From a checkpoint of a small image classifier.
Model: 13.6M parameters, arch wide_resnet.
Training: batches of 64, held-out accuracy 97%.
Data: trained on single printed letters, digits and signs in grey, bent and noisy, 197500 training examples, 9.9 epochs.
Rows from block 2, named by matrix and row number. Rows with one number belong to one channel. Each number is 500 + 25 x the weight over its row's rms, rounded and kept within 0 to 999. All counts start at 0. Numbers have three digits each. After the name is the row's rms in percent of the matrix's.
# convs0: first 3x3 conv, stride 2 (model.blocks.2.convs.0.weight, 272x160x3x3), inputs 88-95, a 3x3 kernel for each
# convs1: second 3x3 conv (model.blocks.2.convs.1.weight, 272x272x3x3, transposed), outputs 99-107, a 3x3 kernel for each
convs0.143 096:522507490466501499522512487452508471518549458496479446494472496449504540559550460443502502482529506494490480486507515504503529497523438497497512504483525534503502540548493504478488503497499521496476485462462483478486
convs0.144 106:523492514499482513486502472484488494510443494536455485484502506521506496491494515502506523550489514510518496502531476519447532515499526484485470494485474504540492530487497458462460466457522518496468479473483479439492
convs0.145 098:459518509496508510490488498472502470502474520501516514477431491473489522516473485508500505501469483497485537499446517496477486521527508495496487488507500500514468494490491465465535449494513482479496462525510458453510
convs0.146 099:536470516486510495495504496490520515492512516446520474498493518499493523500486500492505542492501481491476504508518505502476465464465436464489513510478498516514512549525444501519496528497499515494503480468491457487493
convs0.147 099:483457513470502534511515502491474536500511522468518511517549483520522498589574513521527473522490460467478445467495535502546518536513513488498520467476483468474525506548548497540559507491510473500464494536522502469514
convs0.148 098:469511520487481501499520453491470502472487478488452455538482492530513454443479466517476453499511525510526499460516508484470481483510507509484494485496493453483486482514580489516478467476493502549511500515498494491481
convs0.149 098:515496491524507500490510468515514495518463482491494506527525458472529473553471526497511515527508527522486525493492500503498492511519531482495468503522492505446478544465476470503514468511516480521529490486537521492459
convs0.150 108:545500506513498506478495487501569484470509481451504542485512555537516502500514480530526522509514574536490502517564505534523503484473528485504484488502501487519492522477478572512542528498477479506466496524520544517487
convs0.151 103:477503496488537537508512533480519484471510456489513514492508502462490463513474488464499458471495485489488488494485488481530494508540500468522465526519500513523490494489515553489508518481471502533468530508471520539447
convs0.152 099:456486517518513491499516544469513510472529532476491473467458504502487468474497513480477512472459440478490519536506486507502491544529518479491473509493492503489508502487512522528557516504517496491474483498499491469508
convs0.153 107:511479460498505513488478504536487462523426465499496496469492535493563519491493500497524536544528490540524514496529523539581477497491498504542459488489462489506476533542537481531521484509457514505467511504538497545531
convs0.154 095:505492493529512507504501495478478517505507531479480516516540514495521442460456487460496458508473454501498513504502469462459444524500538518499466516528516487490528492509476490492525490517487507495465518517520509501504
convs0.155 094:505457511504515515487461489473484501491484499462462515500529516488483513504555518483495463483466488530514505525475482510479470516523535508533507512517475486542487515519512484505491535506581492475516487494478498489500
convs0.156 100:546471508499545495518497511530484524506510505496464475521463483472543468529478492515466446520471497512478468495498492536516507463473531518482498510492488493502516507488455516481476531478464512543524489533525480493489
convs0.157 099:515511483546511496509486522508503470501508495493509526495477481509505473510515511512469528511506528503529515505487486531494548530505461501525509474501521466508467487484522553546513480487464496490505510455465488513465
convs0.158 101:463463477479464458481494487512505489508491504525459489487466486481493495533481499522517491500551496523486493495462541503536477500491512497488480478495497520519529545524450467467482414476495475496511522464502479497465
convs0.159 099:532513527487484487485493519540466527504504492510499479547487474509500466498520444463495507476497552425493564515529481558487496483525494492486469487529481448463494465444516497485480527488463512497524478485503511464470
convs0.160 100:488510530550532507515505505485505511497467478503500495482487479511489472532473486473464458478520564530532492477470458458497462538471482545503522498480485529504487510483432493486459543524525520500549497503508482509455
convs0.161 103:498489521501544512532483466529478499499496512530458500510513527543503505505502486547538496572509500517499487500524467527493441480469519541444499517491450520525492502482468485518488465498493470490466475517494535543478
convs0.162 102:457510525507537517482522496510471513497492491505488505534501530530504524472458505496471515451491463528480471510476495475447487494491453513469485501510420504495456458518510490507491471524479490478511517488508510502460
convs0.163 101:508534521524499519523530513488483510486505487541500469483494450503505503481510534429459486458477575506491556519523480481516535510533529498520447490498479506478464526515468540468486536534533525524514503491490519500483
convs0.164 100:478506533472488481494516547490526502501512472477529511489505486519497513501489512508474506485515553484452478527519517527495476475477488490484529469492482483529527464489471484544537496511486479513522469490489515499481
convs0.165 096:496519520466463457525501481480516486509472479462496477491506498516474505472518505500483491502524525484435499500497501540484521512501534540504536534486556514484485516445509500490515489488514494487483517521488533485489
convs0.166 097:515531485451492482477519481450517474489503534490502480469565513558502526474487504513542529488507496428456487514525442495473506475451552493495462503473519525517530441493485453521503545515533498486453489498491476496486
convs0.167 098:479492556484493514496482495502516500519508486519502483533500521533528513489486540494453495480502570512547569496481483475527493476481503505499484519488497496492481500516487496496553507507488483506520472481516511487474
convs0.168 100:510478509520502534505483524520492505529511531470520508521428488530564517500469432510482489503479541525464491537536490563510475546491452515520495485502523494509480530531452553502508542511529500504493492453490505469526
convs0.169 098:485485493522487503502481506484512504499489478527507501489481525492474520445486467480506510480544462488465505528528470505442516447463479490472478478467505511470519509524480505495492469451509512511467493450478495472493
convs0.170 097:549488505521443494466516498538502482502500518492517470417459573490470509461546520528526479519524501536496543555476514537553518515466544491497509450456468498502512485484506482525484501490542521460489477466510528505480
convs0.171 109:502486476483551499507478481476478508466514483517472497499495550489523478542447519579506493495492508541478451483518528467432505513473505522486457485480458521513489480552505481463486502492474465514508492469477527496457
convs0.172 102:495488505525466483467519518484498490519509511478526506513483546481498479505505530469511546501444498503484507493458469504487471507493433525486507468498499517528508469506496497515460463480434522461495482482504472510496
convs0.173 101:509515508512493486504503537499438507523490514489520482483481462530482504468484487581516532523448481506471501476464442496492478475471513465493461509509491505494474468492481527512519519481514484465556541473514535488505
convs0.174 099:518527497503507534471492478481513523481519498476489478532463536517525506501500466493502475520475486558514528523467516521511459495488455510505513488508506502489458498556505511504508495443480495546518494569456477502485
convs0.175 099:516499502507502513473462486507492499509532477487504500524468508514533516489501544532504543447510472508510481494471432512478521457525527489492504515507516482507483476521492506451526486548518519500487528499489493536495
convs0.176 101:511495482517525521490494477501485510466529491525463494537503503452489478505520523548496488519551551476471456480496456478508471501493532517502491497490491521510468505500459494492502471517519512534518492503472511489453
convs0.177 105:542493542468494489482527517539468502488492483475503477464490544461523507528468514520486470529520511542508501443463482498482462466480492499493498489514494435528514498447540491484500509539467479495493490505494496519502
convs0.178 100:501489486492480494465487468520503492475502506524535497489497505490458493479484519467510517505505542509470535520515470468455517491483483478476526501474509498488494522494493512486463453496492524490483479487427471499474
convs0.179 100:514491509472486509503484527489515507506505503472513473482426507492488488450482550518497480494551497494529511516515471510500462505483479531526490521475513492509491463503481497471498500497480465529538478510495482484487
convs0.180 100:518507499491516530534505531500500470486533476495514485492535485527477545495505485551527529492518479522497501524503551484502499523475507485458464508510510507507488456494475466484463470480456503510535479504501496512453
convs0.181 104:519501512510498518513510492467459461538516485566507516500520535491498480487462496535516491511493453438482509559540480508475531454421505472447538474479496506501537537467514520474539464448502470472475538507525538516560
convs0.182 104:514504528487503513495530535498527505554502513479532437492575479565468528456558525497496507471534535503492506502491491553512530471551559510519475518502503512532512480502516497571529511518546485478508452511455503505491
convs0.183 104:506552450481562528505516507508518483492530528467524479540506559496529499511502520464507442471481508513487528526506516491525471435480473514537550480506495492501483515560485505558483493476463532509500505571503491494472
convs0.184 104:494485476501466505476461486515532504499505485505508547496476492462504537469503489475486468546514493478508503441480477484529511513483503505511454520497529540510528536452483486489515519538525524508469529490528541520475
convs0.185 091:517487494497496473514534516557522492548504474528496507477487457483470482498457496481496500511475494547517491461508492474483498500509478501505502518497502520506515459487473475500505442468492524508493480516514554507490
convs0.186 103:491464509485539544503499502490539500494502509479496476492491478482492498525491512470458492500460461521511544494493509527479529482543519500479519482463488461454478518515529448495521493518541544515515516496508515505523
convs0.187 096:510481490505505490500505481534474468461498477492512492499513494461546506480484499513486530511494527482503515539549521496546490510496491454485491504516471500535519535480501517451466494465528477477468533475499509546489
convs0.188 112:512508484483500506499482489514477486506490523503514500467469588500522503521548495472532525524530431538488484490490523476518539541526466486500486490518497534474495505467467429462513450470550515477529502500493502493533
convs0.189 096:553479511472532490496494480527491498527525486457532502505511509486523504530466528561512491514487445522482497519528489542458535470449490469501520475462494514478503525498498510513543504484480464475494493495509467560485
convs0.190 101:485518534459493507542505502493495523504503471480487513510507488498471478481468480485510574465476423485514495514494535499528510522515544499494514512513544470531501437500547494499499507520510498503497491513502483471513
convs0.191 097:504489476516476493510498485485494478515515511466541500527491463483520477510500543532491475521555488506511445504493464488476477463450534494527509493455506451500480519527492522517426475498537536463514538502449496498501
convs0.192 104:507484508470447445515500485491498481519491450539515496526481488469485517483511477462520485523553511537545525495494471466486525491463444492517527492497495470464524483495528508511537495515548486496466482499529477507509
convs0.193 101:490505486474497427519500452483489493462485507455443533487489511485529542519551504473504493513521499504535483496476456500474516513512525502493484495523507521514530444525475498539571511505543481507518514499484498488539
convs0.194 098:468460509467508441487484483478455510491448542457482475456495462511455504559507484492488496497505541467481530499517505491485490495506513515528484476479512496491516517503427494500443497497503484467518458490491522501485
convs0.195 101:491466494496529488484470507513518469505495475490428505531509511497496506483521574517511510474465518492527513512477465459497502487512511527490532486446491478489458551493527525498491488498450548484484530476483502431488
convs0.196 093:513501524484468519500473501510495522466481502522479530486509554517483488489502456527514488474486489501482533539524493511468492529479486504502546465495498500510499502494525515501452507533508501499525487501499492545498
convs0.197 101:498501526496483539470454504471518472521510505484532490512501519479478468514506465520517475524473485484529487502564517464557523535541502461490475526550495514515512481460516468456498516502474507510487508529490468517489
convs0.198 106:493501497481497542491509489455497516496511503469514459481584485568496484508518534494502510500479448436528515522503460527476515499537491501500493493457512522487482511451485509543490480512518475454499493510518530465519
convs0.199 101:514524505500532504494478462540504502538514518509473462480474500488513493471506466494463540520495540556509494488512506451467453471510493518556474502489491490480500498495515524489505513500483549494487562521471539461510
convs0.200 099:537529497535522499500446482522528499512560487543510486505517488514525482550536516458495520471465537482496486580515493481532467536486488452490506495503513497526497492468496506502528486515475492497479519475478494482476
convs0.201 108:495499508501487505486500498518507447550501491526492503539517491493508490465523458526543575527600582512522498499509485468537494490523503473478473510495515525503488476481478520493548438476503500476503519499498477518493
convs0.202 108:510501474493480492477495480519475550507504506477514503491497499478502494519517483490500516522522526501449450516497476524512504523488505509527558455476502503483436474483477470511536519519569509482544487487485501506459
convs0.203 100:484513484476480490501506472511431503493472484554519483487482442521477511507503525426463462471489506458527521496507440484454537473495531496468484541475515541515515516463504502483527512453506502469546516483483476466469
convs0.204 094:483522589503523537448550522501476505508501466462550504480486515465534516484528519490551530510530540495493470492487485506488516499494527524487516513460446484471538498493469495496494507493475515471528508467491479483485
convs0.205 094:514421435458538489484500510474503486515471494541495484474505541525532497541498474489481501475532510519492484444537456499491505451511489579523495512500482498488483441490476457501509487485511466502466442500504498511502
convs0.206 107:478486488478517487499478511506497472482517478520489498449465480473497493526508556467462425510523507514518574478461525495476447509478517497488517496470503503464497508525546466500476547490462476527574455492487493453457
convs0.207 101:523532493463501515530527546521477498497521508524510494485502438497500511518492526482509423502484486525536478503496503482525515485488488476463507490480493517483500536487466496510540481461483518524500476549482542510503
convs0.208 092:477476461460480488498478516524491489477490490493509488492497509464498491490463513469532538521524477465467495468501513517485537519517511515501466513536517497497495484461496475487475516498487492523456489494517534467519
convs0.209 101:477523493515508458486520489466506462448536432519501482508538482529494493539546488532492489554497481505516499503493456502491472455478485481496514487496510482492507484493498518509567554556532534529474478499493486512467
convs0.210 099:486510480509520487533497463493506495517497478487513475501482493531487503502504505474505523513526544470508513511496460506499510507495561497513504472531546464489513466477489518491511575490506484511504506496476494501504
convs0.211 099:482512518479500534491495506470479515465505446524476497468540500498516535505527445497528473514489505551530550526507534525498523454469473502464463477492525490514507506478479499476438459473488479493524483480525495505538
convs0.212 104:507507473524494472490528511550497528510482493465520480501504493485497526477491496492520507534510535533526522502524494475486525475494477491480477502477486499526478496510501445493533488515480576482488492491503536507521
convs0.213 104:475502511445521521460491523518528497530476524484508485487530493517502496506482487464519443511451483497491475526486474498482491506507448447520496447506495516506455491516507456529452454504490462497529481493510473529513
convs0.214 104:519467488519500453513478473487472471482468499465469491518543527510544477484495522492482503543500507532511555482507501470502512492492542476484478502488493537511518507510537448432506502519516501490536490472501508508518
convs0.215 098:484502506497488535537510437487504464480533473525494507471522500502502481458511466501492487459479482430475472498523465452512487531487527494523500539503476527512490473538491541475512548471506448515473512479492511465473
convs0.216 100:521494471484512480518507485489526465458539527511491494494535516517493514480490536527506488494492495485494432516504526509477510453483528480548521494509516498501571542452511590465518488525469511522505536507545516508513
convs0.217 093:553494494476495458491514496550504492525476495489465478502454459484503499518517519460493498473518491512492492510501489532507505525475509476515525480503525463510528478495444444460527490531510514478505470461487477484466
convs0.218 105:492525497504588518475478480460497431491527460501494478511459493524521526512500538504501531508513522564473540461512473462476487488514452514483465492500493504472488464501540503511541435466505487518518495467465484463500
convs0.219 103:501536501462515516488492463487525519498517512491480533479471497513506494505519472458509483477507492526533559493513474444500485503507472472481522512515498477456458528473483437468489478469480524493489506513497485499484
convs0.220 100:523503503489496469511500515513486495499499491500510497504499454503504480504482501530574540517483515544497456494482478475503503490498479479498494507493512499526520466513448471510518457508494482493484480487500515498463
convs0.221 097:505500478485504476480485463500515478446484507456490464493484503467522500498507479516491525488466508513474490500530527513510489534490564521524549500491505531476501523482523470481535493517498513465504497527517466486502
convs0.222 107:463511485504484479520515500507526527488502522516497510478530501515534528444554536474519532486529477470469461469544517495538526486534476500501497448512501483521436525535482533514532487508479497464487483486459508510512
convs0.223 105:470473481500471509488475508496501449482539499511509433478511496490492453471514507492565535536503500580513514508470461527487495472464527469477467536508479551511496476489460518491405463533475465498485445486477496498482
convs0.224 097:498501503490489524508488466472525491471511510484472516535485486530480495528482497513473474467458458535495487493493457517515485536480523490505503481519502470467473484491543482473520455457489474488544480466498504514502
convs0.225 096:500529486517520547503536488500535483504518491509542493481517498510504507452524501519485478482498472488524530505512562454518464455466474486526500546509494528518530486487509489438489490478458481500502511509545510532487
convs1.143 095:462469494486502502521513470532498452567488492510519483468518551437471568497490510494474495516528499461499491477521511528490536491459488516503483463481509477499500478499513532484526508505510471506486503454474495499487497508507497507506498493524
convs1.144 121:540525529499470496458451523488493475510512506462527499479498448495493475490473491523468503478508496507490508476443434519531530530553542519505522475532492548493536457493488511491521480527537515534486495519543517496487519502505508473454523484486
convs1.145 087:541496480515491506469499448526494493516476475501475527510487475546555511500523446453474485505500531492478526476515564518517528454453490519478526487509489451477470498467468509510464543487485478484459496522549449489528507552548510478501509489463
convs1.146 081:522481504489510531526488505488542490515541512418452512508514514514499508488518468486494505473477481501497522460496526475512513519527508451512467511463523528522475502474514514498518453475519496520511496504478530489546490490492511447488510481459
convs1.147 105:542504491505497489463521503511483471528453427522470440503534488513527521467503519508586493551527483522506493444474507540526568491518503481468509494500498465506512509508471552506442512477497485531530510504553478451456489498543519494493507537486
convs1.148 097:490535529523501482405446486493487473517465496552534551479465506471522511543492504497518508507484548505500488517517488483527504485514490454532524464488497476485513580504504509490478500505510543527513494511496517509444483506502441472473467507463
convs1.149 078:494506524492508484543537463532535493516484507431495482534487542484489485494475455508514463479492493492498467463489512454435514489522470482501488463496524485473529493459498513494464510477508508482486496501515505503512523484485536473506521479504
convs1.150 118:503516486494511478512519481544498492503467503513507497509477507472469489488544542504497529501510509486480482487493502450516488472515494468480496495522528504472521492498505473485552547549508446507555513545482557529475508504486481518479476518507
convs1.151 110:480496480556519508484525574485463532515472507493479525490499538453496555472518502479531467463505463498508488516493500536504513532503478518488501523509509502504508506511500514470475499512484457492497546488489550488467519521537483464497484538487
convs1.152 109:486505516493483506553480473481522525496542445470452453449477499471448514462537543476466466486485505492494515486527512483498522487523507508496501454491503471482476469476482511479479495492456476506512532484507512503500478530527501495503533529540
convs1.153 116:513521492500483474558479496544516502506486511473522503516498514490516492476515492512515455531476472511481538525537499500528484492465459507499472530543508469513507539510551501529481476525494473479519505497466524520471489507472497487514483452519
convs1.154 096:494509465513526543530487518497484473477506487496517508460490482511520514486503484502483512503475483511510496482519498478468483515452510551527540521499492495500487491494472515501478495525497495521481507509516526512479459478487512490522538496508
convs1.155 093:542500499485467500495487535500475461490525486496483495479491508509520473466463490493506521496500486472493488499489504509529544485436497533508495518476492489471494493517479495489469456483482479520516459479487543474494505439487513506502538514498
convs1.156 103:487478532483490512527520498511483507482502475471479471493498490492493506513524498579538486553515482484494485526481509470485496501511537515468505521481488473486471452467488501521497487475472497543513468496496522560451443496452522534488517485540
convs1.157 103:516516482551540494473501478448541429477470489528528461465525513495513488507524510479493509541499524532541486465481475514549531507527500468431495541463486504467501541493524522521506576496520492567504493517481523500477474487520506475460499504501
convs1.158 108:545480501494472496508471508531520502566522495478529537503479524489514550518499470497493489484522526426513491498505465539469507476486510504506482497476476518438504495481493494522484500465477481488498520482509472523482478482502536469501489490499
convs1.159 094:508502493522504503509515521510506482503517509476511492494499501495495506496475472440495559479527493516524502485471449468497450547538485509467530496481462505467468492499484510499496481515515498482504538525470511520463509516502503487511491484465
convs1.160 094:572521522492477489554501515467493551465495466482555488471484484527472539472528479529497518457527500484479477479471495511536503480490498537534495519463487538489480531518544518516532503457466501506487524471512510528506507485477532514485474526560
convs1.161 124:463506499521502513498488428522530541476476482447533478472499465511485485443488499501523521517500527487510492480460473492521506473503458493487483496495452528492440544550468546531547532506446485536521513505473546498473525518505464495493502487489
convs1.162 099:532502506534520500493504478546509501489491456505521465507469512511516521509534521518457479468500503536521499523473509498497506509509528475486450482487462523480479479475452529514479560527470508507485496543531509499478499505511518493523505502544
convs1.163 099:494526483502485512508487508551536591533490574539478524486484452494529476488511521482507508544503523465492485484515488505492497556434505561520524492502514520487548473512494512489496539482511530460451542539511506528494479500525506490493482498499
convs1.164 098:497477476496508477534495490528509549456497494455465479519500527481496470501516489498524536500489481483576492524496502501511530505496530473491461487488527458534522503458470484471494535476498491504504481504510467494546494534545497501502488479467
convs1.165 081:497512471515534487532535536484519480527506495539500498472478473458479508533527501462471531517492513447484460499497461487497480441512494530481474500466479516434521524468470508508501513483490521505531485492495478509505493491528462487518480490459
convs1.166 099:482479504501470512470471492529505512514502490508501506513489503525496511484544524454507510501537478484477478509484523516486494462500548476510524534496512491489515510510456517529517515490513507477486507478506497493491526500488509461472476490464
convs1.167 095:487500495491473473510480468481567498488508530515475473526454491483508487466535487504483506480484517479516502530533483491480526495480490510476500463459532453480506464509546473500500466498565519486489482541521495502554544509498503479503498498430
convs1.168 103:516503469537506516533494486504531466534488489482541493460483508524474533521503497502490488559533537462521487462503489446493507481515492479500494480481512539481508497478519462487482518501522498516475561502487541503446466507491484492534484515504
convs1.169 105:527506487514515479527473470504485464501523496536509485483483515465482522521486526525508501475492552534524520526533556494475481517501488470524536510500515501514534513481486528465499484518551512486494530490493464463508473498515494493529481476511
convs1.170 082:564523543478498530518536499530523516470492503482517493467511452501536518485514533534472525498474501461452498501496462509507566495542514478466515520499488482506474549538499498508557530528513479461499525502518482497515487530485472515469501491468
convs1.171 113:483498485486441440489466500517531519543450521489488502505497538498498490500468513519487452541535504512490481500517511525476519483508488497497484520526522539539494513496514523506500492483490471486498471484497488478497495488518505452460506486483
convs1.172 108:504534486485515512454484468467524506514510486454487533465478471502483489511493493529522508498474497522489498490524490479467512567547531530444497524504485543532492476477514474494495451481475484500538441484483434485475480525541521495473500494516
convs1.173 107:498465466482480497477491538494515522510514472484504451470477534541486541497485522560517500515472523512512506536518527506486473503452492497472454517475473500476450468500457454502498520489528499503512505517481515464469468519501496560509475484506
convs1.174 102:499521533491512560477476474466519494497520473532493469488485481508496506420493505492439477498476501527497450497497473533529486523509531496519497518481491501457470547482468521503491526488503515514523447503509476506475510479494482518446506473483
convs1.175 101:531546473485466489459529559483497509501505534542455498509496487493476456523489512506489503554513464508473454492496491488501525487442474536498502518555488509468522471459522492483545523472537512505499483502528520531520459500533506519498519530489
convs1.176 114:464511550508489508484474469538511494508451437456494463485495499513515496481499516472483488487506500480492462489467512496548496465473527495502490555487470529520505517517486484474533505514475443476490499507508531515492529518506472501474499436498
convs1.177 092:547555507480466469510536506519490479532510548468508507510491499525508504514501500565490488532495475527462479486474488458528515503515500563522486531529470479501469500485497504470480528530490499510510514461553494460547500473489496521497567476483
convs1.178 117:497499483477477487468496511486526520478543514478462532477485475496505514510494472486498501479479488520504520476493502522519480510478496528515489545497479508473531553515449549512528511459463535520493427510485516529499500466502524531482478506479
convs1.179 092:517480534493463507486503470542502515500529506524482492491525469545480491506487500459478513428483529473513466501470499519486481465475487479509500496538466482509441455493494483506514473507460531479495490486499483495534535496520461509494476499504
convs1.180 114:490502509464486495495502524514506530506506496470492510467498501511487507518498494499524525514515500508518512500524519476485484556515492512513496506517501499530487504496464500503493516479494496441453519453467520485520437477511527489490516538500
convs1.181 118:472500495564525512523515482513522508505506466526471519483516508490490501512542502497484507504494512495517514461452450532552517509556534465491513481509505504468491513530522489501460523494479497511513478533515502501513467505484502460481449513555
convs1.182 125:499502518468473492522476539522486491520516477488496489477483515472516490542477491483545487501510463469488479498494514508504579518509533466475498468513483490457491484503499497524520507506515479515532478499501528487492501497455527496532513492501
convs1.183 110:492480487479510532528495493531477535454495456517473479480502474500482482433466467454463512492488493501457502503497485508504495519469510517512497510502457476492490499491495526493489508465488528510532453496545501535455485475496464490462479502558
convs1.184 068:462493485473487495520493514511506494485480482498482518490501499508459510472529505464546475473471521476473513483463493486486545512517512472496515463528562496499503492515504494500470476469545523502472514462487490485486497519474487465478495485459
convs1.185 085:537528500495510498498510540524503555492493464533488479497499481508499481524497494558530514542515491494542444490516534452507498525523523591531465554515461542489472513522501520508441530479497496434480565482462543497498445486517538532502527516493
convs1.186 103:500500496503525500536501484485497529464442499453481467515510501477538499520490502490516519531522506486497463506480550520507553447471475505482469499527511508518482499496494517508470522529473532513467482502509516490468489478462511469510514532529
convs1.187 098:490477465481498512508521512497513474504490457481494489480546497491477480492538471505495504514509486506522498503481488450456486512538494515509479475512454480528492504483484525504513533536530495455482524439446532480517469479489519479516528503492
convs1.188 130:511507495492461513504470495483510493543525528532490509507504510466525505491491459552480469496481496540503493535526480483481498502478503516499501499490499494505456516495488492502540487497487524489502498493521476497501494517481528485481505507473
convs1.189 095:511482520472451498483487486502518488492508520475497442508499517509503472473523493531468475533515510499524495472493485471501489498517517469466485531506539530502469477477473509476522500488525532470487473491500532477549503509473522481495489473488
convs1.190 111:513491519487500542470457539500539523536495500509506540492472513533479530511462488552471453511501467522510477478512479525500502482513517502487483517497480547463486516455479512451506511471455492469444515512461513543534455496525518514476484509509
convs1.191 108:475486504462470506498499498499471516472492452457506444494488492484439529476534513519520492528523499548495479489504536494522498497552489510521485493508500481511491513521479507488500538502522516500503507505487531469484450522486512493535522505517
convs1.192 115:507524507497486483491503542474488512518482546522433498507467488482517465511493528493495498514484511486467487503487517510530517473503487492498471494502505431492520523478482466468525490503478532490541508511508492490512503498509490475482482486476
convs1.193 111:489463476495476522513514586496454478511515502546508531519534508571495504553500509523469479521454463535493478512466520498486474483486468483498498526486489526497513487504470496499462508482494452503516484454510549490484459469493473492444512497491
convs1.194 072:500447518492517504486499468478540501487509522481436489511487511480495494509489452459485496486500489488527501489495522523500497513491450521491497526478472478510486536494511494480520474464497509487477476481473511482476541506491523477481536549549
convs1.195 111:522513504474480523463458527478491470523469481533497512470479512526513518489481505510536506548495514506510484495495471490508538480508508470466483510516512471494550510518512496488470544516474517532522470496530493491503473497544485485472481535478
convs1.196 078:451532541549518496483499506502506502490511511557464480461481472528464490479543530503493499499487532483488547475473490524496521452474513498484501475474516496547500520521511520487494504473447468515520516510500488498475516542541496499462501477466
convs1.197 094:524509490509522525520529519514497524492511508552530527452503444491497542516525521538478454528497488527521545525547500517481489533494502548516485518516480509493522468491496453468493498505494486504524523487511511511541516448488489495542470558526
convs1.198 110:519535519508486489518540549527476515533450488507486492538488500494504480480502527499485543511484500497487515498496497478507516542511520477478514472530501448492470504504486528502482527504533535462535490502514479500503493509509490515484532498507
convs1.199 105:462510497518508506529503494517499498483487481476483481488476489490474494509460498518482516465458528490506517525502486515496467542541534511465518467524497548500528484506471525513503484503468470504508554487485523490481445535525482512495507487487
convs1.200 099:448478464560520516515504514462519527496495506439475466470519479503541477489493504498513495505502522509510514479483461519509492503454513453486513492466481498475472537524516526492531500499507475514492487507472524539505539513511519468513450491475
convs1.201 124:488514515536489482453503486488474450494473491483549516491492485505466526534494503501484504481467485497464483479489472512503469491562533487502511528518504508468470503490488483507545500499491490491488521534473516522487494470489469460501501487534
convs1.202 066:509501493477508522477487532531475524506498510485504474528513503488494516484442457473493487512518506488471467497495473526486510529482477556502506472501487479428541480458520508516519492497445506497444530511474454463475459478513464495468556490493
convs1.203 119:495495477478508524482503502499514464470507492473520479495526476516466523472512509478527499473481504500518514516480479510468510497508522454528497479532504523523517519504509520502466489488482436475459505509499490523502475509542502502530491524450
convs1.204 084:546480543528510515442464448544531501538488482484531514523464524552490520541513517451477519503482462467515527447496522479491528483515506473486523465460498486504538527500514517520481543498487476481449518517500520491504546469549462463472495479517
convs1.205 084:538477505530506491505467486532495525481539487492484496482507506496464451492516536530484490513483504464496469519477534482545540507511480512531484497508477509502482493499510501500481503480492485484510535486508501517549478490529519535514539510553
convs1.206 103:509518459482494509446464498489539478548518487529551476506456528493498492494478498503488472498499476481477512484498513506495513460476471484481506515530523555530493508467522498520495516491531497538509469460531505492508477487507490508495509480466
convs1.207 097:509542509477504510531533497499498507514508507500460471483491504492510503497524507503455494528460485458483498505514493520483535497483467523511461466507492460483496455490504516468509533512483498510504498480519505478496463503467518451487492550505
convs1.208 082:501464466495536508504485476485522530491498494512489506511509450473510462492499511524488493496483501514500488472555532474483518493465542520560492508492516502522506504470523476477487472503523500448547495483463485539540504514508490533459539498525
convs1.209 101:485477530459511465513520510504496472515459482473522494478487480485480483492527524524535508494496503488490479517480508488509540487507479437446484488461498468531473497498507526484475557538475527561477496494463524453454488555539491492485505477524
convs1.210 097:490459516501480492516487478485524542472515514482495482497485509506530503530477479468495514501485482446528508507523477491503472529506463481476507526526485506501530474529492506515534487496500501457511489512557468482495494514467506501490481490487
convs1.211 097:498459545511513521488484465462506503476468492522499483524485521479489477546512516524520495518539520500519469535521471455479507518499476497488465517478476500479465491488502499505566524537525496507492494529475513516540532532488521510496498505474
convs1.212 109:468483492442497533532488507545496518483500500475507511487479497461487490470508512527476474475457522499501506542492484535527521498457520528485456485473457511494483516528502493483471486536500493531508504530504537498457524518542525475472517470549
convs1.213 111:538525493494531534506475556484515516486546519490524494490509480494493521486462519506461465487423463548471500518487478476511473483469471531464451520475481535465451506489535501513515512523512466520452501478499532479500513491523483534506498508451
convs1.214 112:531514475507508506472495480497495428527504492494524541488461463476503531493506506520530513540538508523498507481474437513513527541557530456492489525513485470540533507524546501496523505519463488542597461531567477484506480481490502519496511490488
convs1.215 101:501479515550520491465522522533520511486547480470498496458431473527485472495490522542501496523526512524490494486447490519536527446520496442499488534459492498501464479495493533522521544494478479518513456541512521507530494493511487514496473505473
convs1.216 078:466507504538501466507482499490461464530515459466506534505502492501486496556550531512500475522520486493472472485457487511528538529466536492513496492555518488515511476496450498479486495490495526527489530490488507520507474493543461480528498475512
convs1.217 091:482504509527526496556551511539499518522511482485475482517534501461447532495471507477505505517486538476502462469482518488490479512506491537517533490510512507467491493483463518499464505509482508524511501489523518516477522492500502482502490510531
convs1.218 097:537494498492509544501478451495508508515502544514491514495517532540522546537492496489460504470446526472517513509473479518525496541544543492468462506478490514543521460530528466489497454462477484488499497545541513507464510494532504506502464510485
convs1.219 092:511476536496506537528496512483491530466540536496476509540510498499497510509492548526464516490506496508485489491452479481493511546517524513513491526475457528514461513498518482499511514502521517502496505513525527496495508505425520502444496488441
convs1.220 093:526509535478467523461501545489546501483490479487469565452502486538514491519485521512517537504522533444504491510497483509486499481547577502529484496511477490504533502477470517485501494516525557510549525542488557498479549511524519503474503490522
convs1.221 086:498507534507490503510539504432534460463504514457495481469491513483525518506497498482494519491486469467499481505469496476471494533533536449503510516526481495517494498499512496499471482461451533518484452500481464489510523523496504502501531530496
convs1.222 117:488512489547523510508428512543513496474492518517491500494520520512508506516477482514456495502512503536513478495493491500525507523476496485508526464509519492533523488508465488529551496515524480496524519465473505487467508566506468512550496483490
convs1.223 117:527490499482482535493498536517511512468490509501541488485500514499484526480476490514467475481487501445489477495460503452483494506515529484499493539510514470520513485465462513523515534504509502499500497514482530510509512486464485485477487512504
convs1.224 110:464464480481494491548469475506571552479507489530488500529469516503523511490520493532493504547492479448508479523519451489469498464443481505477523469514482499500515453480515521518520508478537509466528472491505472513562514489515554518498515476467
convs1.225 100:493488466500524488510525538489515521471505511519524497499490519509473519467533490484471467506458474503484502488490493523493479546515515494504497508524499506529506507510488476512477503514489480492498509501496531501466487515521512518570476518528